python train.py --train_examples=245000 --fusion_encoder_norm="layernorm" --optimizer="soap" --adamw_lr_other_params=0.0011
Rows from block 9 of the image encoder of a small model that answers yes/no questions on an image's attributes, named by matrix and row number. Rows with one number belong to one neuron. Each number is 500 + 50 x the weight over its row's rms, rounded and kept within 0 to 999. All counts start at 0. Numbers have three digits each. After the name is the row's rms in percent of the matrix's.
After each neuron's rows are labels from the 100 images, of 14848, where the neuron reaches its largest size: "lies over" is the class under the peak. Only what is clearly more common there than usual is listed. The data: made-up road signs on poles.
# gate: MLP gate (encoder.blocks.9.mlp.gate.weight, 672x256), inputs 172-255
# fc1: MLP up (encoder.blocks.9.mlp.fc1.weight, 672x256), inputs 172-255
# fc2: MLP down (encoder.blocks.9.mlp.fc2.weight, 256x672, transposed), outputs 172-255

gate.240 094:463552544520546429471500488512509504439499472425392520513492511576550525439510414503393482505513518545414504482462476457455438499429440568469491594444430451493495536531454604548537560456514589570492480497451534537590487517541428460490492498513461442474
fc1.240 095:566484484506467503450488511497466415502480444447421428485579582527473626461522439546483491538575491515476470500419417457444490480530408555500514480474523476485536554464531510560492508452505601578479487498573481531545543540505451541503452533535486478565
fc2.240 099:527543400461486474398521477499511564506457516499499414490531578590452576490498403449596443557524467472471492500502441405532484468407524479434437499446553472468518479411486511446483548444485504571415455571432501529529491528451539546484426527484517544590
lies over: face

gate.71 084:481503565483466494481496432477462430568466508503544463476450483483516473447606482451522502481504539533482542582482594459491478496566540526436466451451512482572515460470518438504564541511415459615403588455533404562492410487565424408516511603498541509384
fc1.71 083:559496458532468630439455504429366442520464508555447559493456545427568456573623550420534534534558536426334553496545533489552433498504521516553529591433469464567425556591555480512513421538391476464532548529522579547439473506465534440519499523513528434466
fc2.71 090:581448467515466585547494602545536469549477505551455516487515458475468499530534529582497503524581436498461487489596464451389520576542447521534469511491460457498467525432489581562609627462480449573512523610443574497507544431527494462511481457474480427483
lies over: rim

gate.26 089:476470514512489500548484455447445511579459513475513577509470491477511517389452423570482457542505464519498508442420512455475528418549479470488487421409484508549581530504524484490561503440537503452546416469433480419567517509490535490573550519473429470491
fc1.26 093:451539522513525494537473442568501471480433562446486586476594481604450562503472542508575513502432495569448528449570482407446479526534466499469507488456480435552429553540566418418582550417483459505506436492386469444486502497449477416590577514452528576531
fc2.26 094:477459498530557511516556523582547494559501533429492521492450446613385522515514466454541540479517465448582442491486485450502534562497507554544433539559548492476469466579488492546486526494544432541574431426376485475527519574466453579504605468460607544444
lies over: rim

gate.113 096:426524528495479452509462465567475485437529512588471501509524532592466406524520485518522478595499451512472528513453465516564559477469545521520552563513559489501502480490461523530515536450530540474606540482559419469561580498456601473463489475399623543487
fc1.113 103:596531525493486543512464453493565425549471534534405556566398461470476480507485428472440526469505483432579554501535595438503541500467351457475461542464561389617476610469535568516511494427595449637448491512515580498575517558505513499405499461468420497534
fc2.113 098:538531596481519511566531498517512448383575434458495578426456533427438436569459494535472480480525481603461545504500432508609546453391527482555519509466506527545508562441460492442497457542557506454515490483509524391513519570492538541407485556536488477586
lies over: face

gate.609 122:537413460493576495530489491559477521469408457642518490460530428537457426455596488539565484528490582503449496438536512508576480469448521514570571481557504533441483527538653545490545537484448402527562519491410446446464582549521537408523494503545534497544
fc1.609 119:403504513617440519471578533530510581544448477601440458522366481517501450426516434522504517499558505425452528514507563547558386453489440468574573450494530467448614397568537541516534500534454399467558442436443557505411495459454510482485470555577541537551
fc2.609 119:478474561532528413490408475638445490578502522475525541542390617473589388613536513521506579505510406476517445496462572565569417401484524521505600532457486514541546603484485584491589487486520466552537462498449514470435464559506539534492468448561519539470
lies over: symbol

gate.657 101:475493494462522559495432396511509535539449591471475548522594481557488508426472483534451447559530503592422547542477510597449430489430531481570626430491524481551484483515501444568538496467513422471606476573488546459538456492462453473655506496425576555472
fc1.657 103:513502436495455506592462466390420499521506490507482568415478462493529457561482514466620533460530518512574463461540464447483474464579488519542599458530450526528535461501526573548459489597493574419407513581469514433489614511432549361449526413509569514540
fc2.657 101:472440514474464470554481588483532521461445486514487454468478482465490358465498462505465541465590508483403542435525509457409402405526520486475408505515459503479581442498451512413610565514481537396520554524434529497466495497488554488562430500534451503541
lies over: symbol

gate.514 091:573548481609535486526489504471542429499473506408450489539512526531528573442451443512535513513469499542459455530460541535550513556515492545557509436525467425479520554571566444506441501551475389506594496528554544524561450470412427393520473487519532554456
fc1.514 094:607458372469386441488481546482381525436473473525542407500627475446575496619426465439483534509482494452524415567534385533479516449524475513507475515492409449505512542540560604540458625532477566511511490494495448518489434494562380454498445467440514519445
fc2.514 090:488584457606534484585449508506565425471548503505389405540503457550525479461559519478543483427525446477504584511546494526540574532450477501584531496483426492468568559443504584509504480491473561551480531452453395511469536546527373452478524517571491565454
lies over: rim

gate.59 082:512502581560472593538513532436485455505596493511515499448576489618512473474509508522451571461429462529477533465583489566537577465540367604546482536369434580535363585459373406542498494501600447515559503444430546518540498444507463483554452518534485551390
fc1.59 082:424390522483592516541514502512431478455534484545556550480524561540552574470465479475505546529453435470502426421571447566464558487556500522468370543512441512442507564442491456508469413478497530479552560575448472464537501488464375498574516481529462533486
fc2.59 086:506519552512463504538554572458338535585500505491435508435497533457712514460354426541473456465537519462470483487533517476482426499469501533500506551541544523538454557489561543532465523514469552485475526476545494474507460555453544484514443452502549477498
lies over: rim

gate.522 086:583512406518416587484517572594506516544494460435482571551469554480539586436372565493514558556550502542501476505521581504459429480564494553354544485504589458500554513572497576534510499505493496490485604416507539557524505450520396544553447508438495567556
fc1.522 082:573508407472516492561502510487420593506483595600478410407460411441556492561528491552496516470461589526450423525492493545589540446557448491585605561529487547453493499512512496495513568534546474583437517528539505558450537518425541543568424539529442433498
fc2.522 083:626506573470459575487516543546420437459434514570501519579476415424545528528480538495516459575467520534549481504449530528494555503522420523476557488588464460469529443462507532479447604546503522468417513497501517525532418461416534454541457507563513521484
lies over: rim

gate.412 093:506584507431529508559443495508472544539519447492453525478456526525528457511542437472480499465440531590453561479540493482385509451494560491496538445523491438545520510509612520488468589579382547592507435499526449469520529487465605409533471509537466516467
fc1.412 088:614543600510405439488551572571594600566519548532517562471581454551442494494410525504573519480441494514443575471526522467519523551412365491533593583532496528446504556540523444379542450508470437519486489578558533491434504510460572507511497407505542499435
fc2.412 091:522521488501519458434467433556507513431568451451431497469501411496466632503458471571469507484562400518461540402435454492503502395492429516574439526541498569525463476469422598518414479529495471537533513605547535414576517480435475497574462438469533506453
lies over: rim

gate.467 116:453496416510492620520460571529506379564501488457520540529413504458500561558453567450499491496576573469657518491522441491450502526397470567476563460465485549475625487573504463462460573558455469476500448508439557443485393491518522528490570525364533517432
fc1.467 112:585480592455508493546450477630523520549536478575427444526439462456461468462433517442495575498603575551492532562558600436431469467423513487536464552428509546499397504498410516538454502486548389555459440480413472403540551524606527517500535600423519550518
fc2.467 107:500528470498495573642496481559482429448455450531531520514472506511391422493477479474496493517505449461379524445580522465503500467410440549426495463504578520517589493495514424506505606498575439464498490550538469431556428541458576495528524506560535396483
lies over: face

gate.83 095:533507489490499538505538482548520477536530459471529528468532500555576492477548413528468513503491473463593508554532463490595562530488390484443477547533466603431442462575505437562533433535380463552459509398530539449414538534502578538503401539449457561568
fc1.83 096:484421467519533496509542385410518604533420545540516466533530497473456499484459549543499450416496545506452503555483461444482400454549606542526534459415581451582465475421538496496519513437565598503601467549490457598541512592441500521505531445559502583430
fc2.83 098:566642476557494507454490495482464488521390477473529441457477498550505497528473460471516380486445514461561504485485495589501508491512586560444420468498535436462473466536530550466496459564532527609439430484621415493507568595486481482499481585465480554504
lies over: face

gate.368 100:582520556566493448574540521521500532389433517479477479502451528481416482512463538493522406500586554524501452471488610555556588516449423535535551470524432484474539360554553584526427498476531551482453599510518537493406479401411406516416527466543426512466
fc1.368 098:498524535517467448498532466541590571468457355508442549540426569567499476457464476489522469566429400528489515579512475428469529535436527489529464540495545454489569382451549565489532454484557556533515582524446478490431563479569392487469447496515485445486
fc2.368 100:470488532526359455468553539471494522465450499514523491527456522451577474437462462474487442468421490505464517467492507467445520484507505490398425482589469548475505546476496539553522545469543461521484462510463523540575461589484595535486495501451484492371
lies over: face

gate.464 096:523579534488423585564419480516440657577516499564533582606474487495476466519558496493473563609538558454467508461524515504537484456443508439449639566491604550483532473486384432534536591549470525506522505583532448495427443476463507468452448519469449564505
fc1.464 095:512438416495530472485472503518571391427534600483421481415483495473565510484441524507530460460516473568478424478484460503495473562538572524551372432430440469507462504476522510505442534448476459553507425535557564468494587576537516569499543510532573494473
fc2.464 093:557394440503551519365592516456521519523538496541521458475488542534502485515547520545534533477475481520416478513535464445555491455448466550444621473467496496468561532591497481478533532462494444645465532594436509512540513526582480497512480555556518585533
lies over: face

gate.18 081:486465584540497519513571467382483500530513521433507473510445512543505465488549427506442521510473530556453468588533498520514494496414495357401446474637509449497494446512482526474544611515481573614521467559555500459444448441558544399502527499447539515504
fc1.18 088:455451548529543519519584489503498542497500586449487521510514470526502500530533458471508520538475561460427458436488526452597465524482534559480489521505465477499570499500606447512439532517507489404610432440493569472517572504441547562450466448540571631448
fc2.18 086:480398481453484508463587503518525490531541508577556594458556550553493476490488414425470504462598427538511439565445448482557510488512509437495496476523465437540426499505562489615440555460424519502500440511494455462516440485497487524569382538472442505477
lies over: symbol

gate.385 098:405490428507488551465509470525619514487618492516516586531518434447488453505445534522464507463504470539550478543455488547490536472462480570530494487467395441483536537468559438498444529496546470445487572443550478503516564450478499466488542458575409543506
fc1.385 102:465459543377449411458485669443509417574480469487536535522527463439525521539550459481441622515573500416464558479514522501451487486578528474465527454537495492533428518577534478406579530577476402443491556528496516548419408596537503526498491505469599527540
fc2.385 098:458569579465549491501473513501402455440574521462474522476502417501568525511523469496490510508474540560535585509529514458553539493458441502479550432464526484447602493601576511495512516507483598531670625549471490563588525480468547367539459489494502495545
lies over: rim

gate.519 112:543525499539554488614473451472443501448503507546466489451486461496576486511570458499579483493541575499476488527499549522503587462488483444543450527456422477563600513459442413527506468482506461528512447594482603486523423458489508463550536436529407541527
fc1.519 102:510510452371526522386479565480538579540567488539497459573540475604421524428486518436489523480427520477498454517458525448537492482548449509481537493465528527508514546476555464517497487455527445472476503467578485463475485460479513467546536575521596499498
fc2.519 100:462440525496445482501488455503591470478453555458521476438580400508499471633484545533453575535505513535419574563544491460474512464521459530474531514517436454440481479424540488395501381456571541534512420474630504429540475514464417558473558492599590488488
lies over: symbol

gate.606 114:483488454545490506441474477496530527459586461396581576612494611538576550496466506457584415626504520556548519543563444570511418533452473512461461489483403586535405558495537575436497468491487464537481474434576515390545508518517516506463448487503515504515
fc1.606 112:432540548542472552427517478490484450511414512519585533580521608474479552584466519451610491513578492595501531572473481524487435518488561508469490474478450517556436561541418527448456588472578447557478495559515466422488480613587489508516430502417395531513
fc2.606 110:521419529527445538556436545535519494488513511514520530495454525487526491518457449424450473463524409443603522467535398565471476528510490464584501486515557445526439523617533497462402459453502544425536459487518472617420370582507572467422589533479440453563
lies over: face; symbol

gate.78 099:568376499447534474529562508512445517451495438533535464397492490549470516545576493548468511520477498504493538574517422595531500528533547437477444500467474472606493581481503565618466589448507495481398437528487530465565474408525528460461443539474444445521
fc1.78 099:549518363442558476463481444540508525515397480507487506464458510528460493532535481586512553543564541490575595438537428525533513466495445429459448503566541509552461520532547539621544515514496554461403520501541448462451498537495505412503456475473413570607
fc2.78 099:553519444553433544548606516381486507478474397535495504511483436515391484540423540440559611457620567400566474452441483565608522462432517457541468500471456465446446552481527525519516454523396545485504520538475564471548555470522526575408410487475480428477
lies over: symbol

gate.243 091:524578460470557499445493520606597363521580432560519455532411411502430570586549445497457519538519515496549473452498448518423446427495509481482490556527476535507474514544445442592536494558484418565562580509552349514491480500459434555581532507434396510466
fc1.243 090:591535483530567530530546569555494610471513561408502512452554450570542535492586453563485441532534543604552532434509590487476490524517472482440434502476441505482450404524463509468547495553536509482470490576547471572625506461518555391504404434599398507448
fc2.243 091:494464445524570584559527485518446534503449542422523501576525514503560532389514471604483549530587498541548480466527501520471437557536449455473551496534485557447484481516498560470494498510461430462492408471505489523508439556557478515479394569450489549456
lies over: face

gate.516 098:470500462586554531496543417456513452568533463538576521496540480478454485555470568513477565502470557512437395444327581505559528412435540449559531531558538540535493502534580522548591530540549502393566529534518566511530496494507611540478480528506464561533
fc1.516 093:509577563580431514553507553550504505603504393573458509436521440532477349424484500591423428485497385459478666536479502567438556560473555408388462497460477474485370448493484552565401475492500516509483495500563477448558478499453519526449520468497492511423
fc2.516 096:570486461523384541430435584456580518517464560465551418479448428431555483437543453517527554558542540494479521504407513517392523557454438456544490495395475419410498524569541474511502544480447499429384516428462562548408496515508500461504454481503470512439
lies over: symbol

gate.292 087:455455555499457471487469451480585531550516460511552547611520467418479457489494516470540520540618534503604532550442509542549422469424539468515525577478512455503432525518567505563448530550473551407457496493426526480504518458484509487543561531470503417453
fc1.292 087:452520527430618461444588467526558461487519560560439529479546506547490421514585518538512448483382486487414506450501492496485577430558454661555456457543548502476613418452473510413495461447472485520477406493492498430463477495556498462440442505487512498511
fc2.292 092:526532485501495447481523501482469446508495561552435512554558469421468518504556530609577386548528522448530483537423516595498572430475503496480427457576582438548474439491513517439549497444401491523535552480435484527563462454510479420561514482409458476525
lies over: face

gate.91 127:445546508506528491449521443469463528498541572441486533616529512554477490503527489466404366552426459477486551553543426489588480417520465465531457534492508617528403558503585565464499434478499447435490470601508456534491508660535492481502517509511382494603
fc1.91 123:477551536532454537475524386527526462470554505473435550559523556513511564484456483466506356559467419546503528537569539537583479458584532438571479529434493588460502562544572538476528445534532397408514449499491434558534527597526443494526437497480370548602
fc2.91 114:560556506552512491507553517435480496450588502440460497527485525519467621481393523382481453481441532465398471531505585475533481578471491467492549429394536446477489537555422440462504449506445520495560543458469548587477486528540539550569452533446410476483
lies over: symbol

gate.226 095:622626534562465517589424539459461486560546453529463441587486495482551550558490472488524410476485527439396566532472477461467555575572436480542475445514484494457563460513527523528476457542563385465472518500444435496479413490471588543409501504425469474421
fc1.226 088:464391418494597482459539492486518613453500586464584533413448537455440411460476452392512560558534593514503415446439416609546489386589493529552455413477594571483498530471549539444476533459461519493549475459542502508505444547470470494540479531547516521490
fc2.226 102:431513496417489454606474560506523577510552456460533466543489396523541497492508537450544523533498543486464572382524438474532526423496486515454506500380602497485504450506538425477551482533410480468507459461607533461471440566441585498457582598498497517462
lies over: face

gate.536 089:534412521482584499462513451588496537608458473507547598506468484517536467445496346520601514437509427537467452505446578606507505451427508539562490573528491448450478529474565477435506506590501514515398536486488499534524508549563400519542440445438510497557
fc1.536 086:572527528508367532463494440499516495495457476534495515545549472545481539588446523483510514492498499535532478566535559475528526518469406453481405511555541480441467443483390477531481469526439501502565436529482422549454401543471512489460461495462400519536
fc2.536 088:446466571506445527499520491508503428452532401511447444447508469558428551562464530410498557546547470430527497552495467510514491577552462534500499461594591505512535467531580502513480618618500595494496464507471597489494489517437453382529503505499495495551
lies over: symbol

gate.440 092:506524486545467498536459481479503461501427537472467532522492522474534450475599536484500491477655486491472520484437589484496420523558472448465489508510507535504661586488504501507589446550457510488546501506526464525506522422486535476614525573413539519524
fc1.440 090:482549596471546450507451518399432499506491530491559457521439554469576548458587474350551516500559514461609539460494481475435462519453536541502512455480616469470471471512504440367546591523461593452545437509436582520557427426555475555526484457460460592496
fc2.440 091:474587526455494507495398515529513470515421440479462384510530572464560557566511458443449512436523457484550556551450491398447483450499498572511579481434648459473506536514434577467514556528576501493411565515529452492503511434490502526489516378462499524497
lies over: face

gate.92 093:442519428524539577437532464520555526591422482528481518479519513475560524533473485354500480478497380441511447478527522542539551479474521501444522525465457509422450511440440622515403433623483436508523505460585508514423536495517511487467436514554458497514
fc1.92 093:494459555493554470457439474559626519520583492438493538477507465500521492484469567414503462491540511426471457523479499548584525491521491547545539495500433559575536403499494497485465499482574491501547465536597462461452590535579583542543459448508438566436
fc2.92 100:461439494446486500579515471367509477543554481404487526566556357428445465456407582489509534501383480521416560515487481537449465479506517484557486518594511499476433412556488544538502428514477539501535572579382401502523527492516558516457517584612439515520
lies over: rim

gate.620 101:434409472500535521411511453526529521543465465492478499516439482473602589486535529536518521441501455543478482433462525500557584519459532486481552397599470495392577443449539499542579428545519483466608517504571525382598547466521561570507540436554452464494
fc1.620 100:377491470516564573515440492454512461495510441442395515459519503481468567557509450504519513433486535483568562429585512437569569504513572510333520429420520491509535487507568486528476435518640463465558534524595452550520475583464525464481484447537446525434
fc2.620 098:520582538522435419393442569487467412512503473439531327501479536446492507567495544459509525530560493481497444552432490625564543498573472448442523469547571467502485549510536462430584568440480537508476520505511476474565449583525487490467546474465597542436
lies over: face